config.yaml
arch: "swin"
model: "self-supervised image encoder"
dataset: "fractals drawn by 1,000 iterated function systems, in grey"
train_examples: 295000
image_size: 32
crop_scale_min: 0.2
horizontal_flip: true
color_jitter: 0.4
method: "vicreg"
norm: "layernorm"
norm_position: "pre"
activation: "quick_gelu"
mlp_ratio: 3
head_dim: 64
fused_qkv: true
bias: "none"
qk_norm: false
parallel_block: false
inner_norm: false
patch_size: [2, 2]
depths: [3, 6, 6]
widths: [96, 192, 384]
projector_hidden: 1024
projector_out: 512
projector_hidden_layers: 2
init: "torch_default"
residual_init: "none"
optimizer: "soap"
beta2: 0.99
lr: 0.0025
beta1: 0.95
shampoo_beta: 0.99
eps: 1e-08
precondition_frequency: 10
max_precond_dim: 1024
one_sided: false
adamw_lr_other_params: 0.00071
grad_clip: 1.0
steps: 5100
batch_size: 256
epochs: 4.4
lr_schedule: "step"
warmup_steps: 250
weight_decay: 0.0
adamw_weight_decay_other_params: 0.05
Rows from block 2 of a small self-supervised image encoder, named by matrix and row number. Rows with one number belong to one neuron. Each number is 50 + 15 x the weight over its row's rms, rounded and kept within 0 to 99. All counts start at 0.
After each neuron's rows are labels from the 100 images, of 14848, where the neuron reaches its highest value: "responds to" is what is common among them. Only what is clearly more common there than usual is listed. The data: fractals drawn by 1,000 iterated function systems, in grey.
# fc1: MLP up (model.blocks.2.mlp.fc1.weight, 288x96), inputs 0-95
# fc2: MLP down (model.blocks.2.mlp.fc2.weight, 96x288, transposed), outputs 0-95

fc1.75:74 34 63 47 39 62 64 41 57 52 32 44 53 48 70 39 65 64 22 53 66 49 59 51 74 40 60 60 41 49 22 50 68 12 22 62 33 29 62 64 44 48 50 46 59 46 48 41 27 67 47 26 47 40 52 37 48 50 43 50 56 69 32 55 49 45 45 59 28 64 95 70 31 52 51 63 75 45 72 55 68 67 34 31 54 47 62 58 32 72 61 50 35 46 07 50
fc2.75:48 40 69 63 72 46 41 63 50 29 38 65 52 52 24 50 42 12 45 54 34 49 53 34 33 57 60 42 68 67 83 11 49 59 44 32 45 47 59 37 72 44 61 57 43 49 78 56 56 32 41 43 43 46 28 88 32 50 68 56 23 44 69 39 34 64 44 60 58 49 33 57 81 30 43 39 52 66 62 39 65 53 52 55 43 68 52 46 68 32 65 47 61 80 75 49
responds to: two maps; sparse

fc1.82:50 60 36 47 54 86 55 67 65 58 49 77 46 64 55 62 58 57 66 35 57 42 40 69 43 83 31 68 55 74 47 77 28 41 31 55 57 67 13 48 62 56 45 57 57 62 46 66 58 34 68 55 46 68 55 25 38 60 59 52 49 41 83 50 54 67 32 60 50 55 43 29 77 53 47 73 56 64 37 88 79 34 59 58 64 37 43 45 50 26 47 61 59 32 51 69
fc2.82:49 67 49 47 35 54 03 29 48 59 35 61 73 56 35 75 65 53 29 75 34 46 71 44 46 54 44 44 59 32 40 05 55 68 45 62 54 42 65 61 25 55 59 52 35 41 34 50 38 49 42 27 42 37 54 43 54 63 38 40 46 56 32 55 38 52 49 34 83 41 26 44 36 34 74 59 40 37 31 37 45 51 76 54 28 39 66 70 64 72 64 53 68 70 50 46
responds to: sparse; two maps

fc1.245:49 47 47 51 54 42 46 44 34 53 38 37 70 45 77 47 43 74 50 22 43 43 61 29 36 10 54 43 45 50 73 46 09 30 35 59 54 30 40 44 47 23 45 88 42 68 37 46 26 55 41 52 65 58 65 22 63 71 19 51 49 60 31 44 30 30 67 80 51 36 53 48 69 69 51 53 42 44 64 53 40 51 48 66 54 42 29 59 62 46 51 44 51 68 27 67
fc2.245:49 73 63 61 36 35 79 56 56 42 62 47 40 58 26 50 23 39 60 52 26 46 17 60 42 61 49 35 56 40 36 40 78 42 19 57 46 41 68 55 62 58 39 13 42 42 38 49 54 28 57 21 42 56 16 55 55 21 51 56 31 33 64 57 55 51 23 18 40 43 26 40 50 32 27 49 37 28 37 29 71 47 42 41 35 63 52 50 32 48 52 40 52 40 50 48
responds to: dark on light; dense

fc1.209:55 34 32 62 56 46 43 40 60 44 22 64 45 75 54 37 17 57 33 34 52 43 51 49 56 32 56 00 42 41 24 38 61 63 68 14 54 30 68 68 59 64 67 67 48 32 46 48 53 44 49 33 41 63 58 79 28 50 51 41 63 57 57 30 54 60 70 62 36 35 37 25 47 38 61 38 28 54 34 46 50 46 82 66 50 62 31 68 41 38 32 50 44 49 61 59
fc2.209:39 35 68 63 57 41 31 27 60 34 49 20 44 43 17 63 61 29 46 50 56 41 39 42 55 39 47 72 40 49 49 64 32 53 22 27 63 58 99 61 39 33 93 63 54 55 45 59 46 60 50 58 46 10 31 53 63 66 48 66 58 44 50 39 74 58 52 59 32 55 44 46 64 37 26 45 53 55 56 44 51 41 62 41 26 50 30 45 35 31 63 40 47 58 28 40
responds to: dense

fc1.172:67 65 68 37 46 43 52 47 34 17 59 51 44 44 27 33 43 53 57 31 78 26 46 12 34 64 60 34 64 67 63 44 82 51 61 67 53 58 62 42 55 40 30 29 49 49 39 59 66 63 66 47 37 35 40 66 32 15 30 40 26 36 76 50 43 60 64 64 51 52 44 60 44 35 43 61 44 37 31 63 60 15 66 56 57 46 43 63 39 67 31 34 40 26 59 54
fc2.172:46 49 55 38 32 48 64 62 70 86 55 40 50 49 51 42 77 39 53 57 37 65 54 42 61 51 40 68 46 44 48 36 17 36 44 15 18 38 44 50 51 48 68 48 29 33 72 55 36 27 29 57 51 58 34 24 41 53 48 37 70 49 20 49 71 29 14 54 40 72 55 28 51 56 39 43 66 44 66 30 30 83 52 51 45 39 55 21 55 31 56 54 59 40 53 56
responds to: dense

fc1.250:44 34 24 76 37 75 57 47 61 40 22 56 50 61 41 61 42 53 59 56 61 48 58 40 61 43 35 53 12 71 41 63 56 45 34 26 37 37 72 73 66 49 60 99 35 65 34 58 54 45 63 59 32 45 51 62 63 63 29 34 51 39 50 61 80 19 34 57 47 65 41 56 36 37 42 59 32 26 57 42 44 68 45 39 58 52 58 77 46 35 35 43 60 40 41 73
fc2.250:58 43 80 42 78 40 58 38 67 42 51 56 50 49 69 28 34 49 49 69 35 45 28 61 56 72 16 50 47 30 44 59 41 26 45 31 43 47 45 51 54 50 47 53 66 40 68 23 46 75 45 46 41 30 69 48 27 24 54 30 55 52 25 53 47 51 49 74 36 59 55 68 73 53 25 46 76 85 46 49 56 44 41 42 48 55 37 26 20 62 46 50 74 26 50 25
responds to: dark on light

fc1.171:64 70 68 55 46 53 22 56 56 64 25 57 65 44 49 79 40 58 54 67 42 45 54 60 23 16 29 42 46 64 33 41 54 56 36 65 25 49 41 56 54 61 53 42 37 53 40 27 66 77 63 32 50 82 62 35 56 77 31 52 56 21 73 56 40 77 60 34 29 76 58 71 36 57 52 27 44 49 62 53 26 48 48 61 34 58 61 38 35 56 46 35 72 47 31 55
fc2.171:54 49 49 71 56 65 43 60 18 59 40 49 53 50 50 29 48 70 14 51 53 91 47 22 67 49 70 30 57 44 42 74 42 55 53 26 40 52 63 65 68 63 48 49 50 59 29 64 27 79 61 70 46 28 57 45 61 31 49 48 41 38 68 25 56 36 53 57 29 43 66 55 48 61 63 70 17 39 38 52 66 54 46 66 20 52 31 64 44 43 48 85 57 42 42 43
responds to: dense

fc1.226:60 31 91 53 47 41 54 45 51 25 48 72 85 27 52 53 48 68 46 55 39 33 64 70 34 48 70 77 59 60 73 37 42 27 56 30 61 27 46 31 45 59 69 53 46 41 48 67 55 48 58 63 62 49 31 47 64 43 84 58 44 75 46 55 35 42 83 50 60 54 61 56 22 48 68 29 42 63 56 10 56 54 29 52 54 29 64 54 68 52 58 60 43 40 38 44
fc2.226:62 59 32 57 51 49 41 33 45 38 29 39 34 64 48 50 47 40 43 35 77 20 59 71 53 64 47 55 46 18 71 24 51 52 80 68 42 41 31 49 22 39 45 56 44 63 49 43 49 56 00 52 48 29 48 33 60 77 49 54 68 70 29 58 68 57 52 39 55 24 46 25 56 77 67 35 56 49 56 78 43 53 46 54 54 36 61 54 37 63 69 52 54 66 57 45
responds to: sparse; two maps

fc1.50:70 57 82 44 46 52 44 59 49 45 40 62 52 63 56 43 60 60 61 46 36 26 59 53 40 22 53 46 38 57 69 64 49 70 44 65 63 27 49 35 81 69 61 61 64 40 56 49 47 15 56 66 67 54 59 14 48 49 47 28 35 21 27 75 76 36 57 48 80 61 41 55 37 52 45 50 42 47 79 17 43 66 54 44 29 67 65 74 51 45 48 59 62 57 32 70
fc2.50:56 55 29 98 55 51 51 70 45 51 42 66 55 49 35 48 35 74 32 62 49 44 50 70 45 92 48 65 58 52 44 25 65 45 54 41 50 64 42 56 39 66 39 64 51 69 76 54 55 57 53 62 69 39 90 81 27 72 38 77 60 47 75 56 45 63 53 52 47 66 53 37 42 55 39 60 26 44 35 75 64 48 48 39 63 36 76 52 53 36 51 71 54 53 28 52
responds to: two maps; sparse

fc1.157:63 46 47 76 56 46 35 57 23 44 25 54 39 37 57 48 65 62 52 27 59 33 40 37 30 49 34 36 79 58 66 39 90 49 54 55 51 37 60 55 43 62 43 44 59 42 19 49 56 30 38 29 25 54 48 47 62 43 66 43 69 50 59 67 59 67 72 46 51 32 48 19 50 20 43 70 21 22 48 49 66 62 51 62 48 56 32 50 56 43 51 82 19 59 71 44
fc2.157:45 58 53 36 30 18 39 23 59 54 36 41 53 64 65 62 41 51 53 40 58 46 40 55 46 58 58 37 23 27 60 39 32 60 41 60 58 33 39 73 52 81 57 43 44 36 61 56 56 66 20 79 35 31 32 39 61 22 58 36 34 51 45 58 33 55 63 76 29 42 54 76 54 59 73 48 59 67 28 34 52 47 64 33 67 41 60 38 36 22 63 28 84 43 45 60
responds to: two maps; sparse

fc1.11:67 55 55 48 63 35 53 43 48 57 49 46 43 37 37 57 30 44 27 63 60 44 33 16 33 70 42 39 59 45 54 75 51 73 27 51 39 47 42 29 28 47 16 51 48 55 40 49 66 57 27 53 36 38 25 91 49 34 70 06 53 60 32 63 26 47 33 58 65 52 35 60 32 46 38 23 43 48 66 32 55 41 46 82 49 59 53 68 71 61 61 42 58 46 59 50
fc2.11:31 70 52 65 35 60 42 58 48 33 44 60 58 51 63 35 42 49 50 46 41 31 59 72 53 21 18 57 50 39 42 27 54 31 75 31 48 30 48 54 44 78 86 46 37 39 29 33 32 27 74 49 71 50 53 19 54 39 29 66 40 54 58 55 53 40 68 52 34 40 59 43 54 30 49 67 65 36 27 57 48 40 56 06 53 63 47 30 26 46 47 73 48 61 37 52
responds to: dense

fc1.154:40 51 49 39 56 40 39 28 49 63 69 38 26 59 59 66 54 42 77 76 37 40 52 46 57 55 21 44 29 49 47 07 73 53 84 53 48 52 39 58 25 73 26 60 39 32 34 77 58 31 61 42 48 56 46 53 71 44 81 29 47 67 62 62 55 29 40 49 60 53 28 37 47 62 45 66 78 60 38 53 41 49 59 66 54 57 40 60 68 54 82 59 22 47 55 53
fc2.154:57 34 34 53 29 51 94 52 45 49 47 47 48 50 51 36 31 60 17 66 42 54 46 58 49 47 65 37 39 44 64 24 60 38 27 70 43 54 82 31 59 36 59 56 72 49 63 48 55 49 47 54 46 47 54 60 68 45 72 58 37 71 50 74 32 50 17 48 67 42 78 79 52 26 54 71 19 66 63 50 54 51 85 19 51 71 56 58 50 31 48 54 52 50 40 46
responds to: two maps; sparse

fc1.272:50 43 44 30 62 51 58 56 65 63 32 69 74 41 56 47 40 30 36 78 16 21 27 36 48 47 32 48 50 58 44 35 41 65 34 35 64 68 71 65 37 46 54 48 47 50 71 60 18 62 56 76 39 45 34 63 51 35 36 77 73 56 56 30 41 64 73 59 65 71 56 55 31 38 42 30 20 53 49 55 59 13 33 57 40 69 40 44 32 51 61 27 47 43 61 51
fc2.272:55 39 33 67 12 61 39 50 38 37 57 44 33 75 47 26 47 69 51 35 66 71 56 47 50 45 68 36 34 59 66 40 32 34 48 87 37 38 26 41 37 55 66 63 66 47 38 62 60 43 37 36 75 41 43 39 36 67 62 32 58 26 21 74 54 43 22 40 14 63 37 36 33 59 51 58 51 62 37 54 54 61 38 34 53 34 58 59 67 54 53 57 44 37 79 67
responds to: two maps; sparse

fc1.115:49 67 51 57 38 56 71 44 51 65 43 40 47 58 46 55 35 38 37 44 35 40 65 56 28 40 45 30 43 65 22 31 39 38 80 58 27 36 30 34 50 29 51 33 45 63 26 40 50 50 70 49 39 53 51 20 38 58 58 47 49 61 56 56 42 26 39 43 49 68 17 50 43 51 52 44 26 44 51 63 78 52 64 20 65 39 23 42 16 19 57 77 57 84 49 33
fc2.115:32 53 65 31 71 43 34 57 16 39 58 56 62 51 70 46 47 87 44 60 55 42 32 36 69 14 21 53 64 32 68 81 61 57 35 41 64 57 54 37 44 64 34 47 55 43 35 62 42 34 39 40 53 49 46 60 64 50 47 31 19 35 35 23 58 54 54 36 46 28 72 26 36 40 41 59 54 40 47 29 34 28 51 62 28 39 38 45 50 68 67 42 46 54 58 82
responds to: dark on light

fc1.126:52 40 69 30 44 71 66 82 32 65 45 67 51 60 73 38 82 47 43 44 69 69 43 39 81 18 60 45 52 42 69 26 59 69 49 61 40 83 27 51 84 58 77 28 52 33 29 64 50 56 62 47 37 64 15 41 64 64 59 36 29 61 45 33 29 56 58 59 61 28 49 61 54 41 57 44 40 39 50 39 47 58 61 63 52 44 32 51 47 37 48 48 54 67 56 58
fc2.126:46 67 51 87 44 46 51 64 66 40 49 33 60 55 42 58 25 44 45 89 34 24 44 77 44 66 60 59 48 53 23 59 55 35 40 51 68 32 71 66 53 45 24 64 31 61 64 65 42 29 55 26 72 22 72 59 37 30 36 52 59 56 60 55 59 58 56 62 61 54 47 80 47 60 57 53 47 53 34 45 76 23 41 53 51 59 51 49 37 70 55 23 55 77 58 26
responds to: dense

fc1.89:74 54 61 52 49 70 49 53 69 45 44 59 49 35 39 65 56 69 36 40 58 58 35 39 25 73 35 61 62 49 44 60 54 53 28 59 46 53 32 61 42 43 23 49 50 46 28 29 56 54 48 60 56 38 73 46 02 65 51 65 45 44 48 46 69 43 10 48 29 71 42 56 43 22 57 66 43 43 28 84 54 20 49 32 40 31 59 51 52 25 25 49 30 44 55 71
fc2.89:36 54 29 51 23 59 42 35 46 56 36 61 58 62 28 61 41 56 61 45 71 40 67 45 72 65 52 49 44 70 52 29 42 60 59 61 46 44 49 50 57 57 45 28 31 66 56 85 41 43 50 35 38 69 34 50 78 49 57 70 78 48 65 49 22 68 70 52 62 45 37 29 36 71 83 81 46 28 32 23 51 59 60 47 46 51 63 67 68 26 70 43 79 59 64 44
responds to: sparse; two maps

fc1.121:72 46 45 32 38 42 52 49 50 36 34 62 40 61 50 84 52 42 58 65 34 68 57 56 50 61 66 33 69 21 34 56 57 61 74 22 47 48 63 36 51 58 34 67 47 42 64 59 70 21 74 63 45 53 58 55 25 36 77 56 76 57 59 73 61 43 62 65 72 43 56 56 31 61 77 50 27 65 41 57 76 60 63 48 51 66 47 52 75 62 21 60 36 30 69 70
fc2.121:38 22 32 52 57 67 37 70 47 49 64 46 44 39 34 22 46 40 31 57 90 11 45 41 38 42 57 48 71 58 49 63 47 44 40 56 44 39 40 73 69 66 63 63 24 90 32 58 49 42 37 61 53 43 40 41 48 68 59 60 37 40 51 34 52 67 44 76 38 43 45 56 44 55 44 45 75 21 86 62 34 67 69 55 39 66 55 49 43 54 48 55 70 78 40 38
responds to: dense

fc1.22:54 70 26 48 43 42 60 27 75 65 47 58 31 28 58 57 57 71 59 63 78 65 41 41 30 50 39 48 29 50 39 41 35 57 54 40 72 63 67 46 28 52 43 35 41 55 41 59 41 47 31 55 84 19 66 53 21 58 40 10 46 35 70 58 44 64 41 53 63 76 48 32 47 34 46 40 53 60 45 38 43 68 29 54 54 40 73 41 28 42 40 60 24 51 18 35
fc2.22:34 61 70 43 50 43 72 50 35 48 45 39 39 46 41 12 44 49 43 30 13 60 32 47 74 60 34 59 47 68 50 63 82 16 50 63 43 39 63 51 38 48 72 83 51 40 49 60 30 58 71 54 43 69 18 54 40 49 45 57 36 37 37 39 47 09 51 49 58 49 50 55 44 64 60 37 47 51 93 65 58 63 63 74 48 70 53 63 53 55 62 57 54 34 56 59
responds to: two maps; sparse

fc1.280:41 47 40 55 40 72 54 57 62 49 51 48 33 54 50 43 78 17 51 37 61 48 37 47 60 44 35 74 06 41 48 55 56 72 73 72 57 55 55 42 50 73 74 71 42 46 22 67 31 73 36 59 42 43 25 49 55 30 35 56 47 20 50 58 44 54 53 65 39 59 46 39 38 48 29 41 49 62 61 30 66 83 31 64 64 63 78 48 65 59 37 25 44 37 30 39
fc2.280:61 62 28 57 40 35 32 64 38 85 18 67 68 59 28 48 40 58 48 49 38 52 99 30 49 44 48 62 77 61 60 44 55 44 50 29 55 54 38 76 50 39 36 67 40 54 62 40 86 28 59 55 39 41 51 51 43 71 69 48 44 65 81 43 50 62 52 35 40 43 55 60 69 47 57 66 30 37 41 42 48 19 25 50 33 65 44 31 47 42 51 78 45 54 45 45
responds to: dense

fc1.191:33 64 36 52 39 62 33 40 62 65 43 68 44 36 87 74 44 28 57 53 58 35 72 58 56 70 67 59 69 54 78 52 65 66 66 51 49 61 62 80 47 49 46 53 38 45 66 48 49 50 49 45 50 35 49 70 66 30 64 17 62 71 44 58 52 38 44 23 58 58 71 54 32 72 18 86 50 53 73 47 17 19 54 50 60 56 50 64 45 37 35 64 40 44 48 50
fc2.191:53 45 59 29 46 69 55 60 48 44 65 38 54 73 61 59 65 60 52 65 53 75 60 48 56 50 59 57 63 39 83 50 83 50 48 65 38 51 54 29 57 73 38 57 64 67 53 85 53 53 34 37 49 69 45 32 41 58 44 42 42 74 24 54 85 68 54 54 42 48 44 44 38 27 74 63 62 23 37 32 56 27 32 41 69 16 80 53 58 83 46 49 51 33 58 58
responds to: five maps

fc1.163:48 43 53 69 35 70 30 41 48 65 81 63 47 79 51 80 39 60 44 70 57 39 35 59 61 62 35 33 48 49 28 29 32 52 41 74 50 61 35 45 47 37 39 69 47 59 37 60 59 27 48 67 64 54 40 62 28 66 29 60 57 42 39 85 44 59 50 50 43 51 42 24 67 27 74 42 18 47 18 41 23 40 50 48 43 29 48 59 59 55 75 47 60 76 41 37
fc2.163:37 39 40 47 48 47 44 86 50 44 51 53 67 49 33 24 45 45 30 24 28 45 63 34 64 67 38 56 62 63 65 43 34 67 52 46 58 29 43 43 26 65 32 40 00 79 55 16 58 45 49 70 48 64 57 52 51 45 48 35 52 67 63 02 59 54 38 61 63 39 56 47 66 66 57 60 42 32 57 47 70 37 59 53 33 63 66 42 53 31 62 70 56 56 51 55
responds to: sparse; two maps

fc1.62:45 51 57 58 49 54 62 58 72 38 52 68 22 63 78 52 85 51 49 60 48 36 59 53 62 53 36 79 58 43 42 51 76 54 40 30 67 53 82 51 58 34 46 41 35 72 78 49 57 72 30 39 73 52 53 34 70 42 65 54 62 36 63 68 56 26 79 72 63 40 49 44 17 50 60 39 47 51 71 33 46 56 42 42 42 72 43 79 76 69 49 67 71 55 44 55
fc2.62:95 70 58 49 49 51 53 55 37 69 41 63 83 65 39 56 27 49 56 49 68 30 51 48 42 65 82 38 58 51 63 40 58 40 61 68 26 25 24 33 45 49 68 64 67 38 27 53 25 42 64 60 48 57 56 48 15 61 51 52 66 53 37 64 30 59 38 29 74 54 49 54 66 59 44 71 47 52 34 34 75 65 53 74 53 55 46 39 57 22 44 28 39 42 62 53
responds to: sparse; two maps

fc1.61:28 58 48 57 68 28 57 56 62 59 55 67 46 35 80 37 66 50 68 56 66 50 42 44 76 63 36 45 19 67 92 04 58 34 61 36 51 65 60 35 43 45 57 58 47 42 49 36 36 48 55 74 56 37 38 17 31 33 68 33 47 79 53 50 41 55 45 36 63 59 55 45 36 36 21 73 39 48 28 47 38 51 50 47 43 41 49 65 28 40 46 77 42 56 37 59
fc2.61:26 36 35 37 29 54 41 42 41 41 59 40 43 55 24 61 51 76 38 30 56 48 37 56 56 19 51 33 67 76 27 92 49 77 24 56 37 21 46 43 69 40 35 48 52 60 38 46 68 51 37 72 59 50 36 30 77 35 65 55 52 15 59 42 23 41 47 76 48 68 64 34 62 51 57 58 49 66 59 53 56 59 48 55 52 67 32 42 56 57 38 43 78 50 54 35
responds to: two maps; sparse

fc1.101:64 48 57 47 47 20 70 49 53 31 56 67 82 29 52 72 76 29 17 58 57 52 38 16 31 49 31 46 72 45 57 42 70 42 69 72 41 58 37 45 38 42 44 58 27 40 46 62 54 65 45 42 68 72 40 46 46 76 61 31 59 42 71 46 36 69 47 57 64 41 64 46 67 33 50 30 53 43 58 51 32 40 50 45 54 39 41 39 59 81 24 48 65 50 84 75
fc2.101:30 67 52 67 59 80 36 47 42 49 20 50 51 47 68 46 35 51 80 80 54 53 42 69 43 43 45 55 37 58 28 42 33 43 46 10 67 49 47 57 38 51 39 60 49 50 45 57 38 14 75 23 34 72 62 59 58 31 47 78 66 46 34 44 62 38 40 45 67 58 33 79 39 67 44 62 50 63 45 62 66 68 54 53 43 86 56 39 47 37 74 72 45 61 48 37
responds to: sparse; two maps